From a checkpoint of a small image captioner: batches of 64, 48750 training examples.
Rows from block 2 of the text decoder, named by matrix and row number. Each number is 128 + 32 x the weight over its row's rms, rounded and kept within 0 to 255. All counts start at 0. Numbers have three digits each. After the name is the row's rms in percent of the matrix's.
# v: cross-attention value (decoder.blocks.2.cross_attn.v.weight, 128x192), inputs 0-95
v.61 098:128128085109183092153128173170128115192128128116161153128128128066109128128128159110112128113069146102088128114128112128111094113173128060096128128176141062128128042195160109108208188128153081154188128141080115111138143105113165128109144113128128106103152104128128078078067151128092173128
v.62 104:091079148098113128128128128091128091128128085110045188087057085128144128143102097166145128128128128128070128113128116128180102161110096128108156149110106144112158153078128128128021155142128098027140128150128128109087145083128128128199128109060128092146128128088171086070160158163158128128
v.63 103:101177143128154158128148128128128114179158170128145164088128128104099128082100128139128141140128116157157128141105128109128143128155190142128075128196128148077128153094144148084161096100155095163128128084165217165128128114128128128142128161116153128139128128141163178109116160161101128197
v.64 095:128114089128098146201173104149074109047114128128158147076128170087144156181128128083128158139091158111174087149145143128112106159113054128128098128109128072112086172106193151154074163112114152089128112099128094054196081146128128113173087094128128128142128116128076128164104168128128185128
v.65 092:150173115196148060170144174149128106128176128151128150062112128073149169128150128098191179128079177155194144151112128180128167104128128156128169111144170159128128092144144102152163128145107128165168103128128144101175159128128152145100097128128062144128149128099167128205054128182128154128
v.66 098:095128140099093103080128151112156108128087128134109091141117128107104128055115128112163054163104173084160027146208061128128142078128111163103128142207128128146128177158128146156128082076099170128113108128097163128095102183158160189128108110141099109145128128064187112128151077128143102138
v.67 101:128193128076076104128113153128100089163128161128108209177168128114161178142103154150128156108157080105128128116128097115128128152183128109128128113128143128156128128128099128128147202076128166161093072184128194098114196162167216128128128128128128128128110170090158128097066154116128171128
v.68 117:068143103128128096117128128112108106162145166128142079128106142128108144128161197128128162128128128162085090128171193101128128102156113128128128161118154170128103128234108128109178174164113128128166171181153094186114158146128186069179098146160151155095128098193174115116128128128128205144
v.69 114:128148142154152182108128128087160173128128102136058059093092094154128128144147189140117166075089128148128110101128128160102105183090144158128128156052112165128128180117161102095193098149214166161173140151110104128110163115128108175128128140149158147081128172217100128143138161128174080111
v.70 093:164193163144128161128153166145169152128160082128081128128070128179142175096128128128128128105109067093187167128128157093082066128128128128128208210128157101144069158164163104128128128112177128097189128128194107162150128095128138089104141160128152159128113128159096128089087158100128085128
v.71 107:154176165158192159085162166147111142151144157128128128150093151128115084144080106086105128159150062098151143151161128157128165182140174096128177154083156086146151152088099167168141128076115092149155106151142062128193217092128161151145099154155102110128167107118128143093058170128148128150
v.72 107:174148091109102100146175128145105079128128178156137154128128128128190152170197147104128166149114149117228163093128128171166138056128188164142171147185128085156112128142161152090128128103128184128167082128113101128128144193166143212157128165128167101128158143128146144128109100160153128193
v.73 094:190084128094104149163088175128128128112128128165128153128140147128113077103048128095192202128128073085128200111109046128128142145071094155148084157128148182128128177083148128099172148128087128102101067128128146075096128063085158083150128146045143098128128180045113128091075211128128100128
v.74 099:176171102128192151167128161171128128128150105128071128089128113201147150128094128038128128088128085128109128128179128085095128116075142128152173128167194160128110173169128074160115128191110106163177150157156128173172176082091184128100141150175128157128115128189182128140184128156153128064
v.75 106:100069128089128154106085154145128128167144168186176188147128103163128128098057153128084142128128128162072128156193128072128154195128091099145106128082128149096188145137058059101085205128128111083072128150128128147080100128147088117128128139144091128139102137096128144061148099110128180205
v.76 102:108151088149144128118100128128065170158128134070145070149100115108106128128176150116155128088057167192115047146152099089091113128128104128128145141142164128107128107168144128105146138128128096164169148097128128128095106128150095030152128146128144144148086128128167083092128088128101100142
v.77 108:110114143128148076096117117128174168102128105147093079128158147086128128047104128128173128110062180104102114090234169128128128077087096128107055128141106143128163128107157128112117101143116086166100064128128114097105120176111116166155059094076153110096142169104109128166149102128128128128
v.78 102:128114128128138128102149148100142164174148115108128149177101128175161185099103143088128155106172128099161147192147128109109157173128128128187065128128091128148086101149118108128170128156176143128170113185128128112112209128169173105099128167098128176068189128168156142079045079128139089148
v.79 107:157154165041128100113128116128139163128087128170102087144088147147149146128174117114128157096150113128128087160175154113128128128128098128100076115104128092128128094142105099159075087151065142128103154089090164128160107111103160060128145143155115157175174115153098176112128086115187101086
v.80 087:128101144084149157128128147128160161128128085065185144183172116152128161107085106109103128159179128128112128188091148083128128146164107108128090081146128092128109128102093113192128083128128181128090128147128113179156128105075164162149175091128168156128128128139128175128092060128107063091
v.81 088:046184156128111167162153128102157098005128128147168109100128143168128142128128128146156160108128141128171060143128105061128128157146166102187128106109128160128160199128128084152078151160128080087142128128128078157142104185077038055128128080166094107076128083128094104128142090097128153155
v.82 118:201096128102145067128128188115052104183117181170159144109128160091128100149143128152172128101102097175128182128066128213180185128111084117099196110107128128128142087128128161110147128106079128161128084128143153170117189089146183118110128198103147104128155128143084151137082128152150162170
v.83 092:101128112143128090128128165106080096140087086151153084074128128106083106084055128111103141163128128175151073188128176128151128152128077128109128104184090180107100210128128183191128128142086128065090128148128128166128105101159103167110128128094105174212113109128139111155128102163172128154
v.84 110:128157128139128115149161128188128107128114200103128149145090136155140104205082148171128128166158128076128095128215159128096144117115089128107193172198128223173128116157106128128166202128139140156128145128154095128128128079128188128162165170154128087142104152128191128151107128073140146168
v.85 108:128097108128128141086099128230151077128128150081108128192074151105091164095172082080169216128197096128128181159128186109128147128142128128100128128185149091143128128158113128128161128110061110163083128117148157128100173128113128144169128169128171156087117103116128119172153195106128162075
v.86 108:140128102128169128106079128103160104098102128150150156102165146161111091128128161089149128138180173128140128128105128113154088063179128097128155118186110128157110156172184189148128082077027128128147145071150102153162083128110079054162128128114156128187155147070128128128162128111143145128
v.87 088:146128128090142045156113098114091159097062099128128084160128128128110174128090128128128100128183128161128108153128128128181090170128150114041088128082096150128128112157078091174079128179159144167128171128107083191112128085099039085128145153147100128128128152224128128142100077128128153081
v.88 096:128166108128128100087088128128128084128128065128111160144166128150128128039163141128145128145114128151128128068164128128189089111075093087103082128146128103101128039098096128108088101110104128159100154078147160128128145128112176163109128080197128128128063128128113119128201151086061128128
v.89 091:096158128114143128128082128148093128128128175128101065150065083118174108074128148159158157128108105147103091187087128128128098108128156140106038128190112128144082161196062128109128128203148128147128128128101081211128172115115154090128091128171190157128103116187170128055193083128128139128
v.90 099:128104128081173098161115176058143156128150039128101128093175083161178128128128110110128184195147110114155110083061141128161106138077096184147109128102128080180151080103105128128134163128128079083156105128128166178112174128075128189111157164128128116144084128113128153128102090144160081112
v.91 087:128091109088146107144128104167128164128128111158103165146144086128106087165095128128156098128084093109043159092075128153128170152157193169059109128128128128085167128112128112107102128152102128149128181128153157115081144158128128166189105147128107153072088115128128113151171128128087148128
v.92 108:111128128115139154184211128107192170128170105165148154128145128140151195170176128075142174128114139104175128097128128153097176153128196115169151128058156060128128145128150128128113142094188176128150149128112099128179128142128172215148154114172073150090140095128103139128106102128128128087
v.93 115:128139115149143156128176180067128147097128128128150096162128165101128146149128138128143150092128153142191179166128097189128128128147128128168163155095112096111103128117188150168143128099212128128139096158128172101128128068251146113107128128103077114144180098156082103175090128153149148128
v.94 105:068190128157137083218210128172106128069103128145128109182112147128162158167085139183092128128178113111128156128245167110150187184167177160099128128128105150145154113118105140128128171102180168087090175181095148162139128115096128168139176094179152163143156128188128154104091111137128128156
v.95 097:128159154128185079137145203097128128086128128152161144128113154128146098075025091128185128158128151186112165148183158100161193153173093147128175128152128141171128155072128128187128112157128076103138068141128128109161176090128163128095128147107114112149128128114128156161116102161140128128
v.96 100:111128128102128095128128089089182146128128109100108067128148146163128141181200106171168119101155128199164128078104068102128148128160156192162107102204128175106040072151128077128128078128128189128128128156128177128143167096128104128115128079148128097058128105178153103151154111100144113150
v.97 099:157128104113107108145147107161128174128184088128080153161109128099152139128197142128177100128128149109193128111024139175128128128116097075092111139095114081151111030150128115166108128037211148158152076082166128103128161071114128128111146114143060101128144104128090151140098152128128116097
v.98 084:154111128200066128128190077128128099083099083197070128090128165128147153128152167096128177152128096128128050148103128168112128091128080150097073128104111165091128101128128098109098151172147108128128152122107128128128100109128128159177128164128109182102159110128163128128107128128090185153
v.99 111:109164108128128161199185172128128128128128145110128081128110090215128165170111190128128145159106109128168064155128139050097115128164161128128128148142128168128128108162209142149128076128128151098146166108128091192163081108113128146111128128165105177152172128144158128128128066077147138128
v.100 085:128074128106092128128162128109128099086088152128159163128098128128128150128063105147109128077180101109128144095143128178084162149153230128128128142171147087168109109086128110128128128128128128138068176128108148128128149181128175200089128067172160169128157128112128158128128111106128128161
v.101 096:164106184176144071067128128128153147147128110154103128074128141128128138097128128128128084128128170144164091128087128149115093106097177128128128172168140128128052128166053087128173161128205128107203128128103071194128148146114166236138096090169098108128128144165173163159138128153128144115
v.102 110:155128100085140156146173155128111161128176128107176156103113104128128160128115154152128200128128110155099203090128218141102153148164190140190153144128128192111112167046145178108150160128128145095128102163128107128171186143146225208168095188188128104128111115128128159128090168146108128128
v.103 104:108166128157147078170053128163115093148128150142128111042147076128128128146169128148128207162169151173109146128170128103113128080100170139101128128144144150091000102128128155077128068151128162067128186107115128139138128141112178060118128128210175144128108114207128105104168163128169194151
v.104 092:147086072090089104106128147128128200158112154128148128128128128128154090155128128189118097128168128144171196128083128169180089055095149128079128168199072128180076063160109148144056093070144128172141099092087203095162128058168083053090153164114172108182162148157095165128128128128128100128
v.105 108:091128102163107128088128170117128080172156128128128178128128111175128104128102153128116128128162144084128128200103128092105128128092110152109182149091182160155142139211128192093161128080128128101152128166115088211098128128128141128128150211128153156172160128128128138045083128096199128128
v.106 096:154128086150128109128149147142128117160150095128180076101111128116128111044159110148128128161110110151085085109128084128157116171065128128098128113165113128090128100164094099147159047114146160128178103070169128162142155128083128158128128143168128142056145110144144128150160128128147107139
v.107 090:105115107128101128188128106128128044113090188151114085076103128090087084128177128128174128128100111175128087128236086147164148128054088102128128144128158128128128211149143128128164073065128144194166115110128146073128095067100048128145145158128163104128128128157096128190171148128141097160
v.108 107:144128128109151128101113141128128084180128128144128160168128128103154164151115104063117128128140128101160152128128078158128128092098188100128174128128164093128104209128117155128158128086115158138153113169100128201095196096128218163169082099189105169159115148128128113111153128176128128128
v.109 091:128104143128182128113099108199105128157128173103128145128128095108128156155181150111151128113128164128214163203078172151098128128143172105109085088164128099169058056113159128107076072170128100143144212094128095101166088206156170128154128105128201128109128128146128177102155157128128145128
v.110 086:128128128141128095171104128128165076167176207105128087107128083128128144128154142073160176168087128144215159128160128094137177044128104128161067128107162083128128128208146086128145128128085128093145098128172128101144109182128128101128128102159112128081180093086197128151109128128159141153
v.111 095:089156165203099115128165128128089164115083104128085141128100198097154128108128180128128117140153165090142128128128111192109097167060064095088128128069128128128128128128110128143091220093165128174128101128128128112115151096155150139100128081107080163153112100155095128158078192142191167152
v.112 091:148164172128099113080128128177128093098128110105044128128147167180128114128128083171108201113128111100074148128094145128095072068128128168164159128107128128113117143128082128098161128139128128154100097165112128091152128128168089110097128170097104157165175128170128096128128165128107147117
v.113 112:064156128128103128128197176128149082052106128153147174193105128153141128117080147198128159151201128128084128108151128111154128128173217142128112128149107128136128128147161138164099161101187111128089128180112178128128128106152176179159167100177107148108156139154148102138183071128100128128
v.114 098:155150128106107128128128128128152149155171062144170196107107099070128128146128101128084158118173061128075204069055103128128128098112153113128095107185146128128128161051102165151067175146128128128104128159104152128128128128128207143128128128128128092087111099102167128128152128158063115069
v.115 105:128074105151079083168128138128083115113092199128207128154179128055109105179091096180100110128128076128094194100080128173128183152210108150128128128128095090111102128081128128088121156143128128128091115157142150164085128181146098095174168121148151128139088090111109128079141128128090101128
v.116 094:188143128075108147190152056100107155128167128128115128154128128097096173128128128098191102128107083176152040077144099128164128128128192098099112128104151085057146105146096062108086202056176128128146153128174074128128153179128101156128077128128108128054128060109128128168115177117100128128
v.117 106:106145103093128164128153145188128111128168128152072184143128128128191110195128146160094168092107086113071196114072128128082169187093104128172079103087128178128169128128128031128146162170165128165128114172128128111128128047087149128128152128087128116079090171116128116068128116114094104097
v.118 108:128154128128111160102128172104164077113150145101128128160128143108107067094162115115128128108152161100098154171128080150128128128090148092141098128128193183113142186128169089143155045109128128163128095115144162063143067128144162118087146095159113068086156186110091128166184085142105128115
v.119 107:143183140141146195097142128128156161053128096128103175139142128066128108128173150105128102159228153114157128128036128157151089128095111092128095140128158103161154101099105110184088161104173048128128116111096128083177155066128060101098118088098128087086128128085077128128085169140128117099
v.120 078:128081128128082128103128128128155128142113167128186128056128128203128189077194128141084187105194128109151103128165128128128128081128158144073141128128103128155128128128128109128128110128128128155128128147128175128169102078159128147128103183164128156104174143128179173151108128143155099128
v.121 097:166102128114128128107091128128104128100128128096172116103170110128163098128149116096165089152074148164128175102065184147128110114106047107128146154110128128150177050098169173128093084151128092113128128114128128103167074086149102087096112091087103098180128128128038128148128186153128197118
v.122 086:113174165176128128158144128128101147128152108146110070094128157068154149074128101178108174094059145111128128162052104128128064112072080128102148128098095128128145092114128144144176095170182128128128128173128128196128128128091107128156166100128111128185128157174099128142089128128162090128
v.123 095:102198180128145128164128128078128128113080119128075157164113128106073165143128128107179090128164128148128128128219128143128149128149114103128219157229128143091114220150128154178110169093107128152156178128128172145069148128172202174101172128128055128155128098153128101208140128092159128128
v.124 105:128111157144101186128174143112128169128108151128149128128155174128128158147128101128076070128171128128107147170094115142169128158152175128144150128102143110156205110076144096128105166128128110151140177147084128128146026128178090128153113155066113115177128146128069103162085153128151128091
v.125 087:201128088107105112114145070150128075107128128128143168150128188090105149128182099128102195100157150128143128128117128128165128091175128069128144128152128062128172128149128210150104128075100128156101128103155128083188168128149128079144128169062128128209179154128087171148091128110128128063
v.126 122:102147095128112157111088092128097128118156112128077128075128099128128123170159153182128179128107128138096138105128101160109101113159128142150128152098098187117085111194169089065124128128149102183089104128128128063128085110095069036128128149077181140090108158157165128128143171128100099099